A small image classifier, trained from scratch: trained on gratings and oriented noise at many angles and scales.
Rows from block 8 of a small image classifier, named by matrix and row number. Rows with one number belong to one channel. Each number is 128 + 32 x the weight over its row's rms, rounded and kept within 0 to 255. All counts start at 0.
After each channel's rows are labels from the 100 images, of 14976, where the channel reaches its highest value: "strongest on" is what is common among them. Only what is clearly more common there than usual is listed. The data: gratings and oriented noise at many angles and scales.
# r30: branch 2 reduce pointwise conv (model.blocks.8.r3.0.weight, 68x272x1x1), inputs 0-90
# b30: branch 2 3x3 conv (model.blocks.8.b3.0.weight, 102x68x3x3, transposed, each kernel summed), outputs 0-101

r30.24 [ 58 144 150 157 118 145  85  86 113  82 194 136 142 119 105 127 145 134 172 177 143 114 118 108 101 141 135 156 117 135 108 155  96 125 145 171  95  52 148  98 148 135 127 113 154  78 205 109  93 165 129 141 135 119 140 131 121  76 114 168 102 161  91 124  96 137 179 136 105 184 111 182 112 139 142 215 210 131 139 117 107  97 135 135 180 134 126  94 124  30 113]
b30.24 [ 77 123 104 105 123 110  99 149 115 123 131 122 126 162 118 157  63 146  65 127 179 186 122 119 196 167  80 108 131 121 130 146 179 106 154 112 112 173 138  56 104 149 115 140  84  96 166  94 163 149 131 137 102 132  78 170 199 148 108  96 108 182 131 115  91  51 121 122 143 211 104  82 126  53 129 121 130 143 127 105 112 149 107 124 136 103 126 136 152 106 112  88 151 120 112  91 114 127  63 160 112 103]
strongest on: stripes at 15 degrees; very coarse; sawtooth grating

r30.65 [ 98 118 135 154 153 164 114 105 105 102 169 147 151 181 105 170 140 148 166  80 122 127 146  81 176 150 105 183  94 136 122 115  45 163 105  81 157 125 166 156 115 139 121 174 133 154  97  71 102 113 147  99 134 130 121 128 145 182 129  85 175 150 115 166 115 151 166 118 148 103 178  98 116  48 147 120 107  97 120 129 128  82 162 134 102 109 120  96 155 111 124]
b30.65 [ 65 111 144 166 119 145  96 153  85 109 131 129 109 129 104 141 125 112 110 163  86 107 155 111  78 112 194 162  71 118 142  69 134 118  82 159  90  93 122 157 133 150 113 107 136 168 131  58 108 113 121 137 144 153  71 138 140  80 135 126 159 185 119  99 172  88 145 136 133 124 126 165 140 117 126 185  61  65 109 167 114  93  95 120 140  93  93 212 163 155  98 145 169 118  86 177 155  74 141 138 105 155]
strongest on: dashes

r30.22 [144  91  84 142 161 157 146  71  67 163 119 120 172  97 127 155 135 148 134 157 134 112 165 136 159 143 118 112  82 130  92 188 201 151  95 120 127 134 126 144 111 123 135 148 109 140 145 162 110 111 114 108 122 177 161 157 119 133 155 128 129 180 159 150  91  96 128 127 158  98  80  91 121  74 139 158 163  81 102 124 108 169 119 118  64 130 115 111 182 132 111]
b30.22 [117 148 110 122  32 111  69 106  92  70 114 178  44 113 136 117 124  82 129 123  79  92  97  75  75 149 140 107 112  99 117 125 154 114 133 154 146 153 167 125  95  82 150 104 116 129 151  82 154  90 164 120  53  99 140 116 125 137 163 111 120  99 129 112  92  94 163 157 166  61 127 126 140 115 100 112 122  93 146 146 138 103 120 161 116  46 171 135 120 119 124 109  90  94 154  68 112 105 125  72 145 108]
strongest on: dashes; stripes at 15 degrees

r30.10 [129 120 120 175 124 167 112  99 104 135 113 155 130 105 126 120 140 153 124  95 138  63 156 114 181 126  95 116 146 138 160 108  87  91 166  72 139 137 140 160 142 115  98 168 150 120 125  63  66 133 120 162 139 180  87 140  87 149  95 131 125 112 160 128 191 137 114 148 107 178  92 132 129 115 105 128 125 102 122 121 117 147 155  98 131 133 154  97 175 110 146]
b30.10 [ 89 127 130 124  52 167 199  88  79 138 160 164 201 121 134 130 149 143 144 108 165 137 117 125 134  91 104  67 107  81  75 101  74 175  63 144  93 144 123  67 148 158 118 107 128  86 161 130 104 140 124 152 162 115  70 130 124 159 124 150  68 154 124 117 180 147  97 125 115 170 129 179  95 123 140  87 135 105 115  62 116 128 167 136 140 137 122 155 100 169  74 145 126 166 168 134  81 154  97 152 136 132]
strongest on: stripes at 30 degrees; very coarse; dashes

r30.45 [144 128 150 151 195 192  90 114 141 140  96 155  53 151 125 154 139 108  98 163  91 134 162 115 166 118 134  84 157 181 151 108 135 183 120 103 142 117 115 128  92 121 120 167 143 155 143 128 151 122 190 130 148 142  64 121 108 113 112 184  91 110 138  89 197 155 138  94 112 112  66  50 175 151 126  94  52 142 104  66 145 135 138 190 144 104  99 132 174 113 102]
b30.45 [105 132 136 184  65 136 175 147  95 120 130 144 140 149 169 124  95 118 111 131 137  81 111 181 166 132 132 119  87 147 107 128 124 104 108  97 156 129 122 161 140 104 145 130 159  87 143 103  82 190 145 194 105 145 174 125 123  47 102 140 140 106  74  82 118 151  94 137 142 100 102 113 129 147  51 133 136 146  89 144 160 174 105 151 208 159 157  51 144 110 123 106 111 158  70 116 148 185 152 153 116 183]
strongest on: coloured; dashes

r30.53 [117 159 127 112 174 115 113  91 119 111 188 117 115 114 115  74 129 158 171 128 130 141 154 161 135  90  95  81  71 127 120 138 104 110 121 122 107 130 135 184 101 147 131 172 145 122 131 110 109 110 133 107 183 162 112 136 119 104 147  91 134 187  95 132 119 117 177 165 180 205 137 201 114 159 132 166 127 192 127 145 128 120 162 126  86  99 107 112 109 184 145]
b30.53 [ 75  91  70 149 103  93  93 120 102 146 116 121 123 132  73  93  86  85  86 131 111 170  74 103  97  86 132 141 163 151  86  81 149 106 147 122 111 107 145 153 118 145 138  98 111 143 102 100 131 119 120 100  82 116 106 163 156  93 177  86  73  77 104 133  90 108 120 112  96 134 113 199 126 163 157  52 119 100 160  99 176 111 180 157 152 139 124 125  90  81  96  98 120  74 124  91  96  82 117 168 175  89]
strongest on: stripes at 15 degrees; sawtooth grating; very coarse

r30.18 [157 156  80 121  71  85  97  88 121 124 210 169 133 198  99 116 155  96 144 168 133  94 110 110 180 125  79 164  69  65  85 136 139 174 126 105 126 113 177 151 164 101 110 162 196 149 128  96 109  93 110 151 127 122 124 101  89 109 101  86 108 103 115 153 115 164 181 121 172  88 165  92  96 185  67  84  99 131 145 197 121 103 137 139 114 171 193 106 105 173 117]
b30.18 [ 87 113  94 122 110 117 105  14  87  77 161 156 120 152 100  88  91 138 104 149 117 140 186 122  97  82 132 141 155  82  94 146 121 152  88  39  93  82 123 160 128 105  92 116 121 133 116  94 161 126  86 123 100 155 113 128 112 147 103 108  89 173 100  75  68  63 151 164  63 115 136 116 122 144 133 162 122  88  92  88 142  95 143 137 131 126 127 166 129 159 151 177 120 136  90 133 142 156  72 117 120 143]
strongest on: stripes at 150 degrees; filtered noise; dashes

r30.66 [ 95 133 117 136 135 107 113 150 151 145 158 194 137  89 118 182 114 148  95 150 186  99 169 162 105 149 122  91 151 193 125  76 123 108 110 133 133  95  80 104 128 145 104 120 160 132 195 141  95 163  73 174 117 130 126 140 146 140  77 172 137 149 122 148  75 144 154  97  61 139 125  85 121 210 137 168 144  79  84 135  85 175 102 127 180  69 119 125 155  90 140]
b30.66 [ 78  98 128  70 157  44 131 101  96 143 102 112 117  95 112 126 153 199 131 117 114  92 123 124 108  96 121 118  71 108 142 162 155 156  86 151 115 176 109 103 121 144 114 129 130 131  68 130 100 129 132 118 165 130 124 136  97 143 124 147 103 136 102  98 115 171 168  85 115  82 131 120 100 141 151 114 228 131 161  40  91 126  54 162  92  76 154 130 106 150 112 133 131 158  88 124  81 118 114 110  51 118]
strongest on: windowed patch; stripes at 30 degrees; very coarse

r30.26 [106 141 152 155 180  83  87 152 133 117 207 100 116 141  86 125 174 128  78 233 113 105 163 146  99 125  83 167  93 112  93 119 157 155 109  75  84 115 121 159 132 125 119 106 176 138 169 107  98 149 139 104 118 114 156 120 132 154  61 154  86 104 100 100  99 155 155  83 126  45 110  58 111 155 120 141 120 108  93 124 145 103 173 145 115  62 186 114 149 112  98]
b30.26 [ 55 106 159 117 144  77 117  94 176  94 163 124 115  93 190 133 100 114 151  44 106  98 102 130 102 125 122 133  96  77 122 102 108 124 124 106 155 138  85 169 131 110 118 118  82 120 128 148 122 135 143 161  86 131 134 137 158  86  99 124 121 101  66 110 101 126 220  96 142 169 110 167  90 142  99  82 115 190 137 149 127 147 113 133 192 112 146 113 110 130 177 115 153 140 114  91 120 119  59 159  47 159]
strongest on: very coarse; stripes at 0 degrees; stripes at 15 degrees

r30.13 [187 128 148 167 122 154 102  64  98 118 115 100 171 147 148 121 139 127  90 130 114  87 100 126 148 102 167 164  91 124  96 140  91 102 155  97 116 113 114 124 156 161 112  84 126 126 106  98 205 149 132 163 128 149 108 110 177 119 108 133  86 125 105 124 140 135 142 112 111 178 180  69  86 156 186 125 171 167  97 164 134  92 147 134 102 125  80 107 157 128 133]
b30.13 [ 52 207 123 151  92 156 154  85 130 158  95 120 100 117 141 160 104 125 120 112 128 115 116 116 141 173  90 112  72 114  68 101 153 119 139 139 111 140 152 125 107 117 149  77 171 115 156 154 198 125  80 110 184 122 106 114 123 121  76 165 105 111  84 121 150 119 144  59 104 117 102 160 186 111 170  37 126 108 132 129  95 138 141 166 130 118 194  94 123  98  84 111 115 120  98 152 188 163 141  91 103 126]
strongest on: coarse; stripes at 15 degrees

r30.63 [ 55 158 110 125 159  70 114 116 145 117 159 137 127 212  89 118 145  76 142 138 138 112  89  87 133 109 159 161 111 118 111  92 125  99 139 110 135 140 167 188 190 160 128 203 110 138 112  98 118  84  90 137  80 114 106  98 128  75 118 107  56 117 110 162 115 175 154 127 162 116 129  63  87  97 114 124  64 149 160 126 126  82 120 179 111 144 147 165 172  81  89]
b30.63 [158  73 133  92 126 134 118 206 103 130 137 128  63 186 124  93  60  94 151 113 116  81 104 137  77 126 119 147 125 134 113 115 133 168 133  79 108  82  82  69 146 115 112 126 129 100 112 101  74 119 116  95 148 121  73  93 154 130 120 101 145 172 135 103  97 161 165 208 136 180 134  97 120 115 145  64  97 146  87 114 136  93 127 114 135 114 120 130 158 154 141 155 167 173 144  64 115 133  66 150  67 149]
strongest on: stripes at 120 degrees; very coarse; dashes

r30.2 [ 86 124 179 181 162 136 141 149 132 143 145 202  44 128 151 166 115 169 104  88 167 143 187 148 223 110  83  83  83 149 122 108 123 107 136 149 148 109 136 103  85 120  87 115 158 152  99 200 126 148 109 133 115 124 155 109  67 145 164 130 161  79 153 128 100 128 165 159 103 155 110 102 179 113 111 130 115 123 174 100  92 186  78 156 150  14 176  68 165 146  95]
b30.2 [ 47 138 122 103 159 115 130  80 110 157 125 119 119 140 156 134 116 139 155  85  57 131  93 138 177 190 142  75 149 116 109  79 120 136 116 179 135 171 133  91 131 141 113 116 148 119 103 174 119 135 169  97  92 107 105 121  61 104 133  80 128 121 118  82  61 103  44  74 161  97 148 144  98 132 124 108 129 182 100 166  66 188 120 149 123 152 172  74 131 122 114 119 120  83 169 115  88 124 135  94 120 117]
strongest on: very coarse; dashes; stripes at 120 degrees

r30.0 [141  97 176 125  81 138 107 107 141 120 102 147 131 103 134 140 117 161  85 194  97 101 112 134 147 194  71 123 178 162 174 150 147 157 180  81 118  98 127 119 104 120 101 112 170 135 116 120 140 128 214  94 140 154 132 125 140  93 122 153 113 138 143 143 121 122 172 106  66 102 129 216 179 146 152 130 138 115  78 121  76 135 132 125 196 148 160  95 189 177 137]
b30.0 [133 151 121 204  97 101 112  62 143 182 166 112 103 149 113  91 197 132 159 122  99 107  85 111 156  74 135 121 104 138 113  82 132 149 126 136 118 160 205 135 117  97 106 120 124 132 163 128 187 178 113 143 181 172 207 146 149 114  95 131 172 140  46  90 144 134  88  90 135 120 149  94 152 128 130 193 166 117 141 135 129 174 100 154 113 107 105  70 156 144 169 101 115 120 111  97 129 101 140 164 146 155]
strongest on: stripes at 150 degrees; windowed patch; stripes at 165 degrees

r30.39 [137 133  71  97 136 116 171 114 105 182 144  93 153  89 166 105  79  89 138 166 119 108  95 121 167 155 144 144 126 111 115  83 129  99 136  81 140 156 119 112 223 136  68 132  93  98 134 108  77  99 172 110 150 136 139  67 159 100 141 122 135 111 113  89 111  97 107 121 108 173 103  43 134  92 111 139 108 130  83 143  83  64 170  73 142  96 143 166 149 129 111]
b30.39 [109 109 121 115 190 112  90 131  90  60  99 133 148 117 150 125 143  94 179 103 141 118 118  94 119 134  89 114 176  98 147 163 107 113 105 103  78 108  73 127 116  98 132 183  88 140 187 148 149 141  63 105  99 118 124  87 122 135  97 123 130  98 133 150 152  86 184 158 160 153 134  70 124 142 166  66 111  84 107 102  70  37  65 130 137 136 120  65 145 118 134 140  91 107 188 142 110 149 157 157 110 144]
strongest on: stripes at 30 degrees; dashes; stripes at 15 degrees

r30.35 [134 159  64 111  91 139 149 160 128 134 151 144 132 228  73 141  96 136 103 136  98 118 106 112 165  81 183 177 101  95 131 102  72 203  87  99 150 155  79 184 250  99 104 132 146 158 126  75 113  75 123 159 161 136  93 113 162 138  83  80 115  93 116 124 147 132 162 136 170 143 110  54 117  79 145 136 135 167 105 128  89 126 151 162 149 162 125  99 169 114  79]
b30.35 [ 87  92 117 123  89 124 106 123 100 128 116 157  85 165 106 137 154 104 147 131  87  93 146 131  91 123 167 126  99  79 149 113 107 118 135  91 158  90 133 101  79 156 192  99 119 120 179 110 190 174  83 114  81 113 119 123 119 142 124 137 199  91  60 168 122 155 111 147 136  72 100  98 111 216 117 103 132 144 150 116 136  81 126  93  37 120 127 206 106 138 105 125 118  92  87 153 108 130 128  90  92 133]
strongest on: coloured; dashes

r30.37 [ 63 151 118 136 149 129 161 120 130 148 199  93 109 129  92 114 147 182 106 143 133 148 179  87 134  96 127 130 105 146 143 122 192 115 151 106 126 110 179 150 128 127 104 109 144 143 142 145 126 119  55 101 104 146 115 109 136 153 155  87 136 191 124 156  98 146 170 128 216 141  70 121  55  66 157 154 198 133 118  75 122 107 128 188 101 165 120  93 171  83  77]
b30.37 [206 111 123  86 143  63 101 154 106 150 186 116  85 141 109 124  66 105 134 125  85  62 103 121 129 113 187 105  97  44  56 107 131 134 156  91  90  75  91 185 155 113 163 173 142 135 133 142  90  65 121 119 117 122 113  89 148 102 144 170 181 140 149 161  65 131 137 114 106 130 108 163 109 167 128 163  94  99 108 109 114 110 114 136  93 117 114 121 122 168 112 137  97 140 110 122 143 148  94 163 171  99]
strongest on: dashes; stripes at 15 degrees

r30.30 [144 173 113 115 113 147 123 195  87 181 121 161 107 116  97 123 175 129 117 121 159 149 166 114 148 152 127 137 135  93 178  90 124 135 110 159 173  94 158 126 136 100 103 158 121 158  57 108 157 131 142 188 158 106 111 110 136 125 198 118 144 128 151 168 139 126 146 138  91 138 152 118 100 116 142 175 153 141  79 124 116  97 132  98 141 189  66  52 157  72 124]
b30.30 [113 143  89 152  55 103 158 167 168 146 131 105 155 104 154 123 188 118 106 121 103  65 160 133 170 136 142 139  83 161 146 109 123 121  98 145  87 124  64 159 120 156 123 100 156  70 134 113  52 107 101 132 152  79 173  99  97  35 141 157 101 137 124 143 102 111 101 153 140 100 139  96 151 121 155 115  58 127 100 157 169 139 117 103  48 171 120 103  94 177 167 106 123 183 136 135 153 146 104 108 144 133]
strongest on: dashes; stripes at 15 degrees; very coarse